python train.py --n_mels=40 --spec_augment=true --num_classes=63 --drop_path=0.05 --kernel_size=9 --init="kaiming_normal"
Rows from block 2 of a small audio frame classifier, named by matrix and row number. Rows with one number belong to one channel. Each number is 128 + 32 x the weight over its row's rms, rounded and kept within 0 to 255. All counts start at 0.
After each channel's rows are labels from the 100 clips, of 14848, where the channel reaches its highest value: "loudest" is the band of the loudest frequency at the time of the peak. Only what is clearly more common there than usual is listed. The data: tunes sung on syllables by a formant synthesiser.
# convs1: first pointwise conv (model.blocks.2.convs.1.weight, 288x192x1), inputs 0-191
# convs3: second pointwise conv (model.blocks.2.convs.3.weight, 288x288x1, transposed), outputs 0-287

convs1.49 [212 131 106 102 145 162 102 109  94 117 143 108 112  67 129 112 127 163 131 138 119 138 149 149 108 192 131 113 147 105 210 168 105 103 143 155 172  88 176 112  69 122  93 145  92 117 105 168 106 117 140 120 181 132 123 170  85 123 136 131 150  89 101 155  74 117  74 117  87 131 158 105 142  75  80 109  94 141 103 112 126  65 159 122 115 135 164 119 134 140  87  98  82 139 126 193 112 139 136 142 163 152 147 112 148  73  84 112 165 127 100  83  86 116  97 114 153  77 143 139 140 164 146  96 103 121  95 173 158 171 151 229 124 112 123 111 148 149 156 107 168 109 168 168 121  84  99 121 172 141 125 159 149 128 153 136 137 128 137 134 126  90  89 170  93  81 104 162  91 188  76 154 176  61  54 190 106  82 175 138 119 143 156 129  98 153 119 159  79 119 166 168]
convs3.49 [104 142 119 107 121 116 143  98 131 167 136  57 180  67 161 113  91 185 121 146 146 137 139 107 121 133 123 173 154 142  75 141 134 102 128 108 169 143 116 129 112 120 145 139  67  94 133  87 146 140 153  96 117 123 213 125 151 112 124  92 108  96 150 134 145  66 113 151 163 125 155 114 143 167  81  60 100  61 147  99 118 140 143 109 181 106 132 156 120 149 189  97 170 120 148  88  87 102  90 108 133 131 125 140 114  59 106 164 141 122 142 102  86  98  82 127 157 128  90  91 116 158 115  37 107 116  31 159  68 128 147  63  93 143 117 160 121  79  45  98  46 142 164 130 156 106 113 163 122 161 162  93 131 137 146  51 135 112 128 126  99 138 178  87 108 128  94  98  73 129 135 142  92 124  89 170 150  97 106 148  86 109 134 135 107 145 137 118 120 158 101  89 123 157 111 122 145 124 142 171 128 105  76 204 113 161  95 110 132 144 115 111  64  78 158  68  81  96 147 122 105  99 120  98 117  97 128 142 101 126 136  48 106 150 138  94 115 194 145  98 105 139 127 132  70  61 133 132 106 159  94  99 105 131 139 166 104 118 121 121 153 149 110 102 153 208 146 149 100 102 104  81 134 107 108 115 131 152 118  43 155  64  98 125 140 177  78 115]
loudest: 500 to 1000 Hz

convs1.127 [148  90 107 143 140 121 132 161 104 119 132  87 108  84 154 160 158 139 143  81  90  89 158 143 131  76 149  97 178 108 115 138 131 160 168 129 135 160 174 133  97 126 177 186  94 168 106 122  86 149 140 131 132 143  43 144 144 129 107  76 145 190 156 121  97 119 114 148 145 107 166  79  36 120 164 128 136 139 116 157 138 165 154 149 163 185 174 111 160  64 120 153 121  65 154 157 128  83 135 117  89 138 184 127 145 181 100 123 140 121 139 176  81 139 159  47 151 102 141 130 132 103 114 146 119 111 121 161 113 181 146 125 107 110 164 164 117 193 137 119 112 199 160 163 203 113 183 127 151 136 123 147 119 104 158 175 143  94  90  86 158 107  86 118  93 164 172 141 109 111 136  74  83  70 147 174 132 161 119 152 147  83 138 116 111 187 187 167 133  79 125 131]
convs3.127 [173 137 213 122 117  92 107  93 138 125 125 110  71 125 129 110  81 144 116 158 108 128 100  92 163 116 113 148  98 104  89 121  92  97  98 188 116  93 144 121 188 134 158 109 142 174  86  76  99 138 124 137 106 123 148 118 133 148 158 136 104 136 160 160 114 150 134 106  18 128 112  60 140  83 118 105 133 111 134 115 115 154 158 113 151 150 181  72  94 114 125 107 121  88 100 172 133 182 105 130 111 194 157 134 164 162 118 158 144 142 107  53 145 126 155 106  64 134  85 163 109 199 151 145 153 116  89 102 145 122  69 105 126 148 175 126 129 114 112 124 146 152 137 127 140 138 109 124  91 128 104 125 124 113 129 159 150  39 147 156 162 157 140  84 126 106 121  83 124 137 111  91 124 182 117 121 125  84 110  11 148 127 167 174 125 128 188 106 182 128 154 151 104  65 158 110 131 132  99 127 145 131 193  82 107 182 228  73 101 130 191  94 124 133 153 145 156 192  82 141 132 121 131  98 136 122 135 121 134 126 241  78  91 168 160 121 132 138  85 110 104 180 111 131 109 131 167 112 139 139  77 138 173 103 159  92 153  82 164 110 127 127 157  66 122 104 173 149 111 160 145 127 115 127 158  96  56 150 115 124 126 115  72 130 128 134  96 107]
loudest: 500 to 1000 Hz

convs1.277 [154 107 159 115 107 125  88 150 154 135 170 151 172 132 112 105  66 112 148 136 161 154 101 104 111 113 110 144 100 160 190  70 139 154 163 118  92  80 148 106  71  93  82 149  73  95 130  81  70 167  76 133 142 107 143 140 120 167 132 111  74 152 114 115  97 117 148 129  97 103  46  92 121  66 114 160  85 157 128 179 148 128 116 124 142  86 101 115 191 109  55 158 162 142 163 129  88 135 207 114 140  91 200 126 173 138  82 120 132 177 165 139 150 146 120  87 167 142 174 152 159 115 166 182 156 108  63 120  80 141  88 132 126 175 186 132 158 131 153 110 117 143 111 139 164 164 134 101 137 118 142 104 107 169  65 133 127  56 174 107 126  83 124 116 152  77 109 121 106 130 136 149  97 108 103 115  88 102 162 151 151  71 102 179  77 125 136 122 119 168 115 133]
convs3.277 [189 117 162 146  79  75 160  64 133 125 118 143 109 108 172 139 164 167 143 138  72 131 102 145 154 146 154 134  94 175 153 166 162 120 164 129 153  71  88 161  38 160 161 115 164 105 137 126  74 148 158 175 101 172 100 155 118 154  99 148  96 160 157 158 143  98 178 151  74 154  94 197 168 113 140  85 140  88 119  93 141 109 106 145 154 132 109 113 113 171  98 203 141 105 131 152 123 113 133  93 105 105 179  67 114 126 161 134 165  66 130 137 132 112 124 143 139 162 159 130 153 159 126 133 161 133 178 109 135  76 108 173 160 105  97 201 134 169  93 118 110 159 119 158  93 177 167 130  70 115 159 227 160 175 135  91  90 161 108 123 126 168  19  97 115 131 112 152 144  95 107 142 137 138 114 164  85 146 105 185  74 144 177  78 145 129 100  95 109 192 101 111 174 133 130 109 107 156 164 160 142 213 138 166 123 167 122 138 175  94  71 105 124 137 135 100 142 108 127  88 134 128 134 140 103 127 155 158  88 163 127 160 124 142 142 165 159 146 108 120 150 135 141 152 111 138  81 192  87 149 115 132 138 133 101 169  96 187  84 105 150  60 108 115 111  99  69 178 123 134 113 182 112 161 119 131 121 164 132 126  82 133 116 123 171 112 161 136]
loudest: 1000 to 2000 Hz

convs1.254 [ 97 154 145 121 140 157 117 237 145 155 149  74 123 139  70 108 131 135 171 157 173  86 139  94  89 165 148 125 153 153  82  88 139  94 150 108 146  85 128 152  97 154 140 147  83 179 137 141 110  71 144 113 128 157 135 121 105 138 126 124 143  89 137 143 141 117 159 111 120  92 207 141 183 116 119 118 113  79 125 134 143 123 142 135 132 134 128 167  86 101 135 151  91 121 158 118 182 166 122  92  74 245 142 125  98 170 129 111  82  65 140 138 114 145 104  66 142 155  96  90 120 138 142  74  48 130 124  73  93 137 106 130 130  96 128 151 114  92  91 121 116 113  89 109 128  74 116  57 201 144 131 118 107 151 122 148  80 137  81 101  99 140  93 128 108 106  77  96 107 133 132 112 122 196 105 128 151 149  95 200 136  93 138 165 127  91 211 100 137 146 151 105]
convs3.254 [101 137 156 106 147 111 140 123 158 162 156 173 142 129  80 143 141 161 152 113 150 134 122 162  84 131 178  91 160  64 159  98 115 174 136 105 126 176 138 173 115 157 143 126  97 139  69  99  80  89 179  82  92 123 188 109 139 119 182 117 120 138 102 154 147 148 160 101 193 105 215 158 190  98 135 115 113 118  94 145 147 125 119 106 156 106  88 142 111 120 155 135 115 151 121 151  98 150  78  65 146 112 184 116 201 128 127 142 110 127  84 137 102  82 133 136  61 129 156  87 138  94 171 170 134  98 139 174 130 175 143 115 112 128 124 162 127  86 100 139 163 155 163 103 140 154 122 109 183 136 107 153 143 132 159 141 147 123 180 104 118 118 150 147 129  77 104 210 116 138 129  77 142 139 162 114 142 142 177 139 129 168  85  87 115  44 120 123 101 122 109 124 106 160  93  38 136 103  72 148 105 136 146 109 147 163 145 119 116 138 128 158 132 105 143  91 194 120 120 121 111 194 142 133  55 152  97 117 143 105 113  97 113 127 107 143  83  97  51 131  64 112  49 120 118 116 134 163 164 170  75 125 153 144 117 149 158 128 113  92  91 159 131 179 160 102 122 173  96 121  44 192 124 135 134 175 150 219 112 171 173  89 170  79 133 109  99 166]
loudest: 500 to 1000 Hz

convs1.143 [137  91 110 124 123 125  98 140 119 117 156  96  45  55 160 147 174 108 123 120 104  84 121 112 136 138  89 190  99 106 108  88 139 140 167 113 116 178  87  99  99 154 122 132 182  82  88 107 107 144 125 128 170 146  90 180 142 118 146  92  60 124 170 100 105 184  80 117 148 109 136 134 156 130 117  79 135 169 143 118  88  85 136 132  76 129 147 152  76  98 135 138 186 148  80 113  78 128 153 129  87 143  55 104  85  89 125 107 113 108 178 143 167 156 165 151 153 123 144 103 140 154 112 152 116 157 160 151 148 124 146 131 110 151  62  83 146 163  71 180 162  53 130 123  71 134  83  76 167 111 134 113 108 143 136 152 144 188 143 150 118  83 139 160  49 169  91 130 102 112 135 101 154  63 114 136 110 105 141 156 103 163 142 225 119 142 122 158 104 158 134 160]
convs3.143 [187 120  85  99 170 112 145 184  98 135 142 141  86  67 178 138 181  89 117 120 101 202 107 141 159  98 124 164 152 207 138 184 112 180  88 141 125 185 146 178  79 146 121 158  95 122 119 140 141 129  95 186 163 140 165 176 161 100 176 101 103  96 119 123  96  67 155 111 128 149  98 133 160 174 117 121 138 181 130  94 113 193 171 101  85 147 145 218 119 180 115 152 142  71 134 147 118  94 138 128 103 152  96 106 115 202 133 186 137 112 138 184 119 128  99 127 154 110 109 130  91 118  97 168 121 103 140 181  94 176  91 130 127 132 206 105 148 142 124 139 161 101 130 152 135 151 161 108 157  22 122 118 106 138 158 150 103 117  91 129  55  81 158  68 226 128 115 100 151 106 114  92 146 157 144 127 124 138 170  83  99 130 170  75 127 149 114 121  91 128  92 142 111 186 110 124 115 126 130 117 167 148 133 147 137 133  52 176 112 150  55 131 171 166 141 190 160 125 142 141 109 136 102 168 175 117 142 105 155 153 121  71 137 167 153 167 151 148 141 175 129  88 115 117  79 104 188 147  97 152 151 135 133 159  93  98 164 131 184 108 153 135 127 138 129 154 137 147 127 122 127 116 143 123 117 125  88 127 112 155 141 133 134 154 153 114  81  73]
loudest: 500 to 1000 Hz

convs1.226 [138 106  68 125 106 101  98 141  94 105 194  97  84 138 133 127 152 151 183 126 154 175  99 144 128 158  99  50 166 120 147 132 128 158 119 143 118 123 131 121 161 143 114 112 138 190 142 132  82 174 163 120 151 160  60 139 125 142  61  82  73 182 128 104 145 130 143 110 100 150 145  92 148  66 110 176  80 112 157 118 151 133 170  99 172 233 105  92 161  84 118 138 121 181 138 186 168 133  89 101 107 119 118 106 140 138 154 106 135 118 138 161 172 136 100 117  89  84 191 131 165 100 100 129  55 179 117 132  81 162 151 159 101 159 164 156  88 132 105 121 133 181  96 114 165  89 118 158 122 119  86  94 114  99 128 117 132 131  87 107  91  98 144 102  92 111 128 120 149  56 188 136 110 147 163 147 114  71 144 133  86  54 168 105 111 175 137 120 142  90 162 115]
convs3.226 [108 143 147  62 134 177  87 155 102  86 105 171  65 161 121 110 159 172 167 137  85  97 100 117 161  99 119 102 210 137  86 139 127 128 122 141 116 161 141 133 149 128  73 193 173 120 156 137 126  95 109 136 154 132 120 172 159 159 158 131 113 112 139 132 129 124 153  99 142 119 115  89 126 145 178 154 100 171  94 139 213 105 151 121 160 175 100 140 139 128 105 151  93  97  93  92  99 138 220  87 101 131 130 128 152 199 118 134 105 115 161 174 105 101 119  21  87 143  98 161 167 101  89 193 164 150 138 113 114 147  80 142 128  91 125 145  95 130 127 151 120 140 150 148 122 199 118 133  89 121 101 124 117 154  94 132 151 171  89 161 138 146  94 143  87 135 113 138 176 116 133 159 139 128 149  83 112 125 103 207 123  86 123 123  92 147 132 123 105 151 137 127 129 132  96 150 121 103 158 171 128  93 118 194 185 180  51 241 120 103  89 106  91 119 129 162 110 129  71 166 187 109 154 135 147 156 111 141 177 123 139 109 158 150  92 152 102 120 115 118 124 106 116 175 160 110 135  78  79 131 162 132  61 153  89 197 112  87 157 144 127 154  83 136 130  88 104 138 123 148 137 132 165 115  68 171 140 153 182 164 146 178 160 149 155 137 149 213]
loudest: 1000 to 2000 Hz